{
  "arch": "convmixer",
  "model": "multi-label image tagger",
  "horizontal_flip": false,
  "weight_standardization": false,
  "init": "orthogonal",
  "lr": 0.0032,
  "beta1": 0.95,
  "shampoo_beta": 0.95,
  "eps": 1e-08,
  "precondition_frequency": 10,
  "max_precond_dim": 1024,
  "merge_dims": false,
  "lr_schedule": "wsd",
  "decay_fraction": 0.4,
  "warmup_steps": 2000
}
Rows from block 10 of a small multi-label image tagger, named by matrix and row number. Each number is 200 + 40 x the weight over its row's rms, rounded and kept within 0 to 999. All counts start at 0.
After each channel's rows are labels from the 100 images, of 14976, where the channel reaches its highest value: "top examples" is what is common among them. Only what is clearly more common there than usual is listed. The data: rendered roads seen from a driver's seat, with toy cars, trees and houses. In brackets: how many of the 100.
# pw: pointwise conv (model.blocks.10.pw.weight, 192x192x1x1), inputs 96-191

pw.101,181,204,195,154,247,176,200,179,190,168,170,209,223,206,180,204,214,158,216,153,212,297,236,213,188,191,235,160,170,151,167,275,223,186,207,209,230,219,128,216,242,162,163,179,189,265,310,258,266,230,154,173,193,175,292,209,214,194,195,111,170,161,235,231,225,178,133,246,151,193,162,154,189,231,149,186,221,232,224,207,198,159,194,201,209,242,186,253,196,235,182,191,177,216,211,194
top examples: truck (85); vehicles: two (79)

pw.188,180,233,256,202,259,183,182,185,183,257,190,239,266,182,228,199,229,68,174,177,186,144,237,144,197,214,178,165,191,192,205,168,181,207,158,189,170,256,142,166,205,171,208,174,193,214,253,165,207,244,157,253,210,174,182,162,216,241,211,168,275,312,174,263,191,189,189,188,160,191,216,205,182,293,161,242,168,142,181,238,221,202,243,250,223,219,237,260,216,150,180,207,185,180,90,175
top examples: dashed white line (100)

pw.181,273,170,155,134,199,226,220,244,215,210,201,155,163,188,182,255,189,205,192,227,220,197,250,197,217,223,142,178,167,222,143,248,76,187,149,185,180,203,150,225,186,221,237,227,211,222,294,170,193,237,156,147,157,265,248,175,182,238,221,147,194,340,171,118,227,180,124,148,189,202,195,149,181,192,155,122,229,272,160,203,196,155,237,256,223,210,248,142,206,224,239,236,204,158,235,188
top examples: pine (97)

pw.148,279,180,195,238,201,218,140,120,150,177,256,180,197,202,108,209,139,199,218,213,164,190,200,164,239,239,202,181,236,183,81,201,187,196,210,120,185,225,246,239,201,255,231,136,194,138,206,211,193,187,280,185,253,227,219,235,147,204,152,214,176,192,197,248,215,172,127,217,203,217,192,189,167,161,223,158,181,151,242,226,127,259,244,231,230,234,221,173,250,216,202,188,189,242,162,210
top examples: bends right (69)

pw.67,202,174,176,150,239,191,204,262,169,167,171,225,225,173,214,175,203,116,158,240,197,168,184,178,246,215,178,104,196,173,243,207,204,258,196,199,209,213,263,239,164,148,204,209,115,178,244,156,242,149,298,150,349,238,253,259,173,236,234,232,204,143,213,212,179,229,166,150,199,188,195,285,234,188,200,198,160,217,177,193,184,79,170,122,248,215,186,133,197,208,149,194,159,240,174,225
top examples: barrel (95); straight (61)

pw.83,216,219,268,181,221,278,229,182,165,173,236,225,189,229,204,205,178,193,224,204,175,180,188,241,271,185,225,262,225,203,165,195,177,229,233,191,212,177,163,148,205,218,247,188,213,199,221,216,175,196,135,188,215,165,118,133,244,206,159,317,158,102,169,168,297,203,198,172,202,297,204,183,191,190,278,218,221,185,242,186,187,148,121,160,212,175,230,231,208,177,232,237,196,184,183,256
top examples: bends right (82)

pw.159,216,202,228,190,143,204,179,183,144,190,222,212,223,157,201,247,188,272,237,213,261,173,210,204,182,190,135,204,150,199,147,119,189,159,180,142,199,157,142,314,207,188,141,182,243,203,213,233,186,143,197,149,207,208,219,185,196,264,118,176,118,174,160,164,200,186,164,182,148,110,197,194,201,177,283,174,166,166,301,167,192,169,211,282,288,209,296,197,193,179,164,205,202,188,264,157
top examples: pine (100)

pw.54,246,184,262,181,235,280,265,264,166,190,226,251,241,222,113,222,192,222,231,238,136,184,215,199,200,223,177,213,197,182,135,127,248,212,212,168,230,208,156,198,180,147,256,200,200,213,168,234,262,198,224,221,214,250,195,203,153,243,159,182,221,179,160,262,216,237,202,124,216,235,189,209,212,254,228,239,218,211,142,199,216,196,187,201,245,300,244,170,190,180,207,202,140,173,301,175
top examples: dashed white line (100)

pw.77,281,181,142,127,125,174,207,202,187,161,160,305,219,166,233,215,208,169,207,221,245,162,234,175,128,249,204,185,209,228,199,199,190,208,242,251,208,255,283,203,224,197,204,273,182,231,139,154,193,216,231,217,217,228,146,192,229,181,211,145,322,243,223,183,235,207,220,157,262,187,201,212,174,127,332,147,318,246,162,294,167,195,222,193,192,169,207,150,177,160,201,152,224,173,183,246
top examples: bends right (64)

pw.118,196,183,208,210,210,225,225,208,234,163,227,187,138,176,176,176,229,208,194,203,209,205,204,159,270,202,197,119,239,243,183,257,158,220,180,209,176,177,228,181,192,239,192,218,217,247,213,175,190,195,239,315,236,257,186,138,176,267,174,217,266,218,188,239,198,217,117,201,348,201,186,200,183,222,202,181,190,258,240,300,218,207,222,153,263,173,205,223,149,159,175,210,226,209,246,213
top examples: truck (83)

pw.20,213,222,157,235,203,179,213,208,232,188,246,196,205,219,242,199,200,194,208,165,213,166,200,120,166,288,164,164,217,219,149,219,249,217,156,143,166,206,212,175,217,139,247,164,166,240,208,179,249,199,195,261,234,114,202,296,172,96,194,220,238,183,179,142,168,191,196,236,217,175,216,114,179,245,178,271,218,218,159,237,265,253,255,277,230,177,207,123,221,240,236,176,191,119,201,225
top examples: dashed white line (82); bends left (60)

pw.191,249,213,202,203,386,176,243,241,170,164,141,202,268,255,215,194,273,164,308,176,180,203,180,226,181,147,219,91,244,174,180,180,196,247,213,234,182,202,166,212,186,187,166,173,171,176,199,133,239,257,173,193,255,245,174,186,226,191,184,166,196,150,144,222,220,247,151,161,182,191,172,244,179,183,220,186,203,205,136,91,220,221,194,182,192,203,169,197,230,212,139,233,173,195,134,164
top examples: dashed white line (100)

pw.16,228,204,214,233,180,113,186,280,212,225,173,233,160,223,230,241,214,176,232,216,221,159,248,193,193,193,94,162,227,93,163,193,184,214,194,205,221,181,194,157,246,130,184,199,162,228,190,213,162,238,167,223,210,159,220,140,166,276,205,177,158,194,225,183,182,172,175,222,292,218,281,205,201,213,212,222,255,182,136,145,213,154,183,248,184,186,241,179,249,197,154,217,146,189,216,147
top examples: barrel (100)

pw.110,225,201,224,202,183,166,315,171,182,176,170,154,243,222,153,207,181,182,149,111,252,123,145,215,228,239,208,229,191,219,144,197,159,191,207,212,219,231,121,197,223,201,193,204,189,155,213,160,223,256,217,151,170,220,236,180,188,264,225,180,182,184,152,182,186,179,126,203,235,142,215,195,215,233,159,242,193,213,274,197,258,156,256,146,190,230,240,176,250,140,177,231,144,186,193,167
top examples: house (80)

pw.90,178,142,258,134,214,202,206,216,226,162,261,160,184,185,190,194,199,243,212,227,201,260,227,204,172,256,247,255,188,202,222,108,126,129,134,210,235,239,193,206,156,129,234,219,229,164,270,203,177,212,260,212,117,200,224,245,294,215,205,276,199,206,145,206,126,155,143,195,131,183,175,263,259,209,206,184,129,200,166,148,168,208,279,126,168,183,166,199,208,183,229,173,220,171,222,207
top examples: bends right (63)

pw.163,244,186,212,243,226,169,213,213,204,176,214,232,293,227,201,255,221,219,203,158,153,233,175,204,181,195,242,252,195,193,256,197,173,144,196,158,232,116,259,262,148,253,181,200,123,251,168,239,292,221,244,156,111,125,231,197,228,225,171,243,210,154,245,196,200,206,114,230,146,200,175,233,150,227,259,190,173,218,154,181,219,195,168,167,209,207,228,318,166,134,125,174,200,156,200,186
top examples: dashed white line (100)

pw.33,159,70,276,222,236,241,205,148,199,232,269,186,222,215,299,223,224,207,188,209,160,152,264,275,114,261,124,190,217,195,174,256,218,206,199,151,227,145,319,216,193,208,280,161,197,167,174,209,201,206,239,254,180,150,241,159,186,212,250,172,294,258,204,180,253,194,227,193,191,169,185,155,152,213,278,234,147,190,216,156,246,153,248,228,246,166,176,165,212,197,149,229,199,158,239,217
top examples: house (81)

pw.92,245,253,197,279,165,226,222,165,214,201,200,175,206,170,186,201,160,209,214,207,256,197,201,178,286,178,251,259,239,216,245,244,265,221,197,265,262,171,142,214,229,176,189,191,186,266,210,190,208,170,235,170,262,249,144,248,217,234,197,219,198,196,200,229,264,127,220,213,284,249,175,289,164,206,298,147,205,214,185,237,209,200,177,123,191,126,257,176,217,230,243,169,215,180,153,279
top examples: house (65); lamp (61)

pw.115,219,160,153,212,177,193,167,129,163,198,181,147,188,212,182,162,191,232,211,144,186,282,268,212,140,175,202,166,187,168,122,190,173,223,231,222,146,144,147,221,178,259,247,271,162,182,193,250,185,205,178,170,230,176,270,196,165,253,200,177,124,265,144,108,269,226,109,175,133,197,127,193,175,140,232,261,152,220,276,161,171,223,205,192,127,222,170,136,221,179,137,168,216,117,170,166
top examples: bends right (84); lamp (64); pine (61)

pw.125,160,226,177,170,233,196,173,252,161,154,216,131,186,193,182,248,201,190,262,146,169,171,249,242,212,184,263,147,174,248,285,176,195,177,134,132,157,266,148,195,159,196,189,184,255,177,235,102,157,149,218,163,199,229,207,244,233,228,152,175,195,187,207,194,173,225,220,206,198,188,176,212,206,272,219,102,209,218,126,187,159,183,196,295,181,232,263,178,214,202,160,187,204,163,213,163
top examples: truck (100); vehicles: two (77)

pw.38,295,141,215,223,204,117,126,176,221,209,191,135,205,188,156,148,150,213,213,201,166,206,283,178,217,124,266,189,126,189,241,173,196,204,143,242,144,159,244,193,233,221,152,203,181,253,171,219,242,163,161,154,235,188,200,238,275,168,108,135,130,209,252,215,192,202,140,134,151,90,167,154,170,161,173,208,220,232,164,77,171,188,199,230,158,225,170,221,162,211,201,247,211,217,159,148
top examples: pine (87); vehicles: two (73); crossing stripes (61)

pw.22,256,237,203,192,248,266,183,136,261,216,148,244,231,139,163,215,206,182,219,202,234,139,217,218,204,235,222,195,170,174,138,224,206,257,213,224,238,235,138,218,242,108,146,144,157,165,221,182,266,241,199,141,144,236,264,306,276,171,249,179,217,191,152,208,138,257,259,173,142,213,205,255,238,248,247,245,242,221,179,265,174,278,190,187,224,288,162,184,160,202,226,168,194,209,169,231
top examples: dashed white line (100)

pw.177,157,204,179,175,190,160,214,180,147,271,272,125,209,178,191,192,254,161,214,135,187,130,216,149,166,208,232,211,126,238,230,170,164,195,235,150,236,158,168,217,176,185,141,257,219,120,238,208,194,258,229,165,258,293,211,137,260,214,203,188,177,170,204,146,191,191,180,200,110,174,163,224,206,171,177,215,232,257,158,148,285,119,190,227,196,255,300,138,201,237,196,221,149,158,182,180
top examples: dashed white line (92); vehicles: two (87)

pw.168,102,208,121,165,213,223,207,237,278,191,201,270,186,195,177,231,228,168,256,210,225,229,302,161,170,192,168,164,185,218,144,218,199,134,153,179,149,219,221,247,180,135,146,186,254,169,197,171,189,218,122,190,210,223,209,161,253,234,176,234,200,250,200,169,199,228,172,200,138,152,216,234,177,257,167,190,306,201,263,213,246,211,223,236,219,191,305,87,126,121,229,212,183,233,232,266
top examples: bends right (65)

pw.169,224,175,191,217,179,210,187,212,210,162,174,187,233,142,164,232,180,136,174,150,222,154,188,194,183,185,210,336,223,177,153,183,157,269,184,217,159,211,161,172,214,243,185,235,127,210,206,216,149,197,126,173,285,177,204,227,206,102,178,221,200,224,181,273,187,178,246,160,169,234,168,213,188,229,176,170,141,164,213,99,200,214,264,173,213,173,222,156,227,175,296,163,220,176,211,211
top examples: house (91)

pw.117,147,202,183,148,157,233,145,222,131,218,169,183,169,196,190,161,245,249,169,156,273,212,179,175,213,246,167,221,229,99,169,163,162,111,231,161,108,198,174,219,190,194,189,193,237,269,211,249,176,278,326,140,256,177,150,157,251,273,185,168,188,186,180,227,216,161,200,225,191,151,241,189,161,163,219,245,206,147,174,114,228,273,149,206,191,201,219,217,242,140,140,232,167,197,154,174
top examples: barrel (100)

pw.104,201,144,165,127,148,187,203,196,218,177,132,147,201,177,202,152,241,239,189,137,206,198,218,156,185,257,213,169,238,198,213,148,174,177,234,173,189,239,179,248,243,218,231,273,152,208,208,244,303,211,186,167,204,204,225,201,215,164,228,141,192,186,256,211,238,227,179,208,179,198,167,235,189,203,197,171,213,233,323,192,213,243,163,209,173,145,272,149,260,178,151,208,279,188,194,207
top examples: barrel (76)

pw.31,265,242,197,163,295,278,213,261,160,237,196,174,132,205,169,186,213,142,235,176,106,152,184,223,229,146,174,148,168,171,208,194,209,200,232,248,179,283,159,155,231,214,258,244,273,232,209,254,224,173,207,253,230,140,187,230,222,183,123,179,222,127,162,225,143,168,148,110,190,199,164,195,141,231,230,250,241,208,164,208,220,163,96,189,193,184,131,214,179,244,181,284,119,194,171,155
top examples: truck (89)